config.yaml
model: "image captioner"
dataset: "views of escape-time and Newton fractals"
train_examples: 72500
image_size: 40
crop_scale_min: 1
horizontal_flip: true
translate: 0.12
tokenizer: "char"
vocab_size: 31
encoder_arch: "vit"
encoder_norm: "layernorm"
encoder_norm_position: "pre"
encoder_activation: "gelu"
encoder_mlp_ratio: 4
encoder_head_dim: 32
encoder_fused_qkv: true
encoder_bias: "all"
encoder_qk_norm: false
encoder_parallel_block: false
encoder_inner_norm: false
encoder_moe: "top_k"
encoder_drop_path: 0.1
encoder_num_experts: 16
encoder_moe_every: 2
encoder_expert_mlp_ratio: 0.5
encoder_experts_per_token: 2
encoder_shared_expert: false
encoder_patch_size: [4, 4]
encoder_conv_stem: false
encoder_layers: 8
encoder_width: 256
encoder_positions: "sincos"
fusion: "cross_attention"
decoder_width: 192
decoder_layers: 8
decoder_norm: "layernorm"
decoder_norm_position: "pre"
decoder_activation: "gelu_tanh"
decoder_mlp_ratio: 4
decoder_head_dim: 32
decoder_fused_qkv: false
decoder_bias: "none"
decoder_qk_norm: false
decoder_parallel_block: false
decoder_inner_norm: false
decoder_kv_group_size: 2
decoder_positions: "rope"
decoder_cross_attention_every: 1
decoder_tie_embeddings: true
residual_init: "none"
optimizer: "soap"
beta2: 0.999
lr: 0.0017
beta1: 0.95
shampoo_beta: 0.999
eps: 1e-08
precondition_frequency: 25
max_precond_dim: 1024
one_sided: false
adamw_lr_other_params: 0.0015
steps: 13900
batch_size: 256
epochs: 49.1
lr_schedule: "cosine"
final_lr_fraction: 0.01
warmup_steps: 690
weight_decay: 0.06
adamw_weight_decay_other_params: 0
Rows from block 5 of the image encoder of a small image captioner, named by matrix and row number. Rows with one number within an expert belong to one neuron, the router's apart. Each number is 500 + 40 x the weight over its row's rms, rounded and kept within 0 to 999. All counts start at 0. Numbers have three digits each.
After each expert's rows are labels from the 100 images, of 14848, where the router gives the expert most weight on average: "strongest on" is what is common among them. Only what is clearly more common there than usual is listed. The data: views of escape-time and Newton fractals.
# router: router (encoder.blocks.5.mlp.router.weight, 16x256, trained with AdamW), inputs 128-255
# up: expert up (encoder.blocks.5.mlp.up, 16x128x256), inputs 128-255
# down: expert down (encoder.blocks.5.mlp.down, 16x256x128, transposed), outputs 128-255

# expert 4
router.4:452437493541507522539523486515490450548566481450489469483474523495442477522469545492521515396535487432499471429502493480547428570540492497553462486431547436515480471543466437498498436469462405516564555533481459453443486525512502586535451525535525565528421517532526461509543484514515512532476499500528539518524504516506526419510464432456557462491500552451464550496543562518515500512539
up.1:439535509517506516424469570515468490505450460505511450553491432485516589514467446534478498529521427519481477509460542516516516436596505491498450494471520490589513564417557450442518546491504482515493547489584543507577575506479543505469568474466531554524487571470541479574505537473471517529437472484493422521562511457490529445469520552507486451438559473442465475464552460490454404526444
down.1:486460521467514534510557420483510495552445529493481545477509559459470476489544448498459433501499513643467496493524507416450456450529568539476501531553481477485487475483509530489475557528513462564508486499518457539474460432482470485558514478566549564481487486437502546495509577514521514515532536474521408498528544483461553532526554448479590504548576527500606509518487445526515505460483
strongest on: cubic Julia set; Julia set

# expert 15
router.15:535526543435493556461459453463492500493512543466467466534501513516546518455515493576516456472464434434468426508537513535589497496439563429459480452530522436469431424521455478527435491497470518456512430569438477475441530516448493585485509517479515472522566504516512459553491532496461548475507492550495566512500489487546463495539481468501484496454463562517536536482466444492554482529538
up.1:496515539491531450492388455511496478477551509542522479601472559454513479530478543502457489541482423480565574490470513559497509467511544464477486450553478550481442534529480496499510513486544513506516512437486546451551447518522536524534553448499513505445419499517605507525558456476480500500509525450561470531531474471456474552470505465474516472472525460464542544517466489493510543458482
down.1:529450521528473523547534473470493535479451498489443535450488559558562502554519485512474493501489483525458562499456542445516537473506559446443522439413436572509483528443545485475471436532561473511565451531509513464516461509453445521502484423502554454456521478502418518465611516516507484559562485549522516535497542492446496453502459508534580468490531531562501474538550489563474566502444
strongest on: vivid; Newton basins of three roots; quartic Julia set

# expert 9
router.9:511542583498464489438422472432475477493506539469437467510527513536573508514493513557526438487459439431541451457526515539534549537407530503443513448512517462440431430481510462473429531522515504489477401553456481499490504512516545496510574509415505446551511530534540483519500523521454511424507559521443533510526427513523534484528482473574510504443517504584470501487507470517553486545503
up.1:509504498503507501449529485487511506486487548495457474496525469511547504482493520562473505531485517446469452495481552490505534493487540521510531503599502489464433485455455559468448524599533532534441491544531536467467515528402548504487440531535474468442538554488459467458509463512512474558495437492582559541520456514460453549524524515525532509528447459528511485509503440578484527580512
down.1:414508547554506508524495550564450588521501485520506459493536533496510457485427425466524509456553497465489491466523519416513429497482493545514491544488478481505521514539455552547526498503493476469490482439484486507600532490467552463503453523478488447512535455510482454547574474530535603509551488531507534483469503476529507460478508479428490468563561490458498452506438528561509553482482
strongest on: close-up

# expert 6
router.6:479467513522503486573486509490539526522487512537541500456469517466583499473530495525529532516500508485485516461487500457502560425501478458572520632502499547533563494443429518523552500542449534581464455484505547503494522486428495461438545513563523528455546421449463450482533459466457461528559505472507525475495500488474492445494526451452458516583413523470558488535439499477483599521514
up.1:523429514512444452512524441562486467486494460503468490526440522455456465514554495519519520511526586467599506483514482516482515537577493435495496425445464435566527507503467455523514548442483471475530557528456486444455464518511516489510508492468450499485402497478547513528594521536557545507504536549472478456525470500471511502530431470526445515489539457468489502503493497503461462481560
down.1:510525498509459537437532523472534501487527531472482503449533455479469473514472488490431484510512474565537506428514480549537530518459536529517516553538543489418410493445488570560522467507433484493466467564597526536553504521513420508480486493452507488453511443499487529503583461469479512506452553500421518483534463557541554505464486531537496485521483546474423504454520547603520519493559
strongest on: cubic Julia set; Julia set

# expert 2
router.2:464471485516457481511577494509485526521453459466468506406480553492470466548450551474457519553561586605567584476474502425459470449553481524533548542493486591506471520425517450506510473495530532544460540425527513523550444495558496452490490425533428495419478488539529513455521544549510506569474549474575479478509489481478545457500500515577469502538491487461476497508514528462556563457516
up.7:471485453462482574531529520495545484490473484533511547460498488534533504573505542491482517456443376529482544438556470416503489554479497471436468560473441533540399431423493450529548518487525504497516505460474429559515472566503502504467473497532515422457505510534486436452532439566526460515455549480526529528515516462389486469492536464482441499401508427439473441452541431461589477477500
down.7:571492495536469531496490434531497577531516476506446549525538422564518495552532542476487508463462518428440420442495479505461537511528477495545450498431446493482576515465515568513534466417479499431499521487451489552487543494564482431421512467519578516568518523523507419492541466488576400427459552527535488492552479512532465443611539511463478533529532482463467491475500560548491538489461
strongest on: pastel; sine Julia set; Newton basins of five roots

# expert 10
router.10:456469517477477468531481523514501465507483457566473456526518437499507454572471517503480538520549517531538510540471486486427526467449509473469554490505473464451529572496515572459527559526595549494507528444530557515540498502564541466517452509441479465486517515501551483522487534511537435432470558511540423578536431530432524574471562531557510521478577419495482511476498496495450515515502
up.1:530439496524551483586474564481540585558471486500567476454537528526539540487526468492503443487519473501525502489513545561512535443423536493514494541519461549499442454517484543433508487540496444534465513500549465460483516467431494490457490482528530505546550473449521541505499447503510501554527489453548508512548504537464479607483512504517444552464536479485423481506521486526517567496487
down.1:506515425463566515490424531501410441501539483538455472443464484586515484504523514480555482426465513461484490512518439510506556532541488534467520453511559447468488558541470502467563545486515521408445552522458523453495482430433445456513515542508533492533555545459532446523368478442528528482565515436467472501453514498521567556501558566454490511465480543488505522512476465493497495572482
strongest on: cubic Julia set

# expert 3
router.3:511485537503494507489462448482451498549525553480449483441505533516491502457527584426531518501439560490536484454567560505507432507522469568563517564507551518560512475475504513547496455461442453512521450551475486520440585486424479540506533472537433516470471459547493476536525510467452536481530486467443564425499563423540520453463499465502533412513490547548525534514505494440562472487507
up.13:579493524552482525572428448511487463554446489465532463504521537497501487477488492469501534504559515567517448481647474513511470564464476455443577519553563474532527466514544455534407468483486531474510536499486481507504433418546495512527541506488525497483550529518565484524535444569416500495535507454543514441501434473523521461497559440518483455561564460516489500488473533547469542496579
down.13:461517487503504520476525518499450459496547498519525513542493527546547526453582508520548427530525513505484572517415487510461493421527532518552494522523515494443463571463544535500541514487528485615540415465517488513436502540488482515428467516488441495456530497520428493527440525496489495542490488526428456556537564521476443471561527510540475508487567557429472578517417500405513564490482
strongest on: grey; tricorn

# expert 0
router.0:484534552441464541466463463436446501528548552486535434489485504566527509542494447561545483512458457486491496515564440464548527511425539478426544418498497458458447483524502506490451567479545558478475462507478464448468509523511491496528543559446468478508552494499571449573441545505455521421497539509535447554492444524530529549517544562535523526435533538540479560470529420565463465510533
up.1:501472448444472545539499499557482494499433562540443564574462496512558455531578474551523514508495535517533537512520467474472524452441416507436477447517524507514556537436486539505532432487530517562445430496565485519507505529453469510505453540553521462535524482548524509441492533553520474474464509482469480497495597598562525486482595472527533492473466591498459533503574549529561463555480
down.1:492452556477467465550518498486546498488455453527504434479460496519484538434541493468457514533490479433489530481495633499529485548408469553544475551443424478547491549498460526555528570450522521511514461439461571412497537502566550502566467558468492507425504490465536483545511518518426466508478531502481466456469536516513461419441496553483440423502481449508532486505569482533469592496464
strongest on: grey; tricorn

# expert 11
router.11:529567545482429519430487447406443549496498470470512495428455541535510453485535473489514485492436494543531514524545541542510495540515556560520485467504536527462476436440486491534502468452468517455494472573457454470525419430491510529538562439461507460565515491516500498553453544471473551440519488487501519480449451481560545455554475488574531436502470575535533519565543457464619497515565
up.1:486500535560482501571506487495463491524554527510486495459510519494597529515497434470506498489516554538495513458461514529482544523491530543436522480533516518413520520546485524503528487509484505514475428473494424494471502534514502414594537482487439480498540441574435472518488513555391547506498476466450524461564512527560508484497534559513525557518439493577503516512514542461443505540427
down.1:565522567421481555519490524524566485486491525533524563474556494497469570521494540531536583519543516540530451514526529532512513441474496445475463507445501519581435498466460465520473558388558538533523498460468468567495526517534499559500500495485540561523529518567576447431514490410583512522520472530527466573480555452441496530510441475500492445455535433476495507506468470507501488532455
strongest on: dark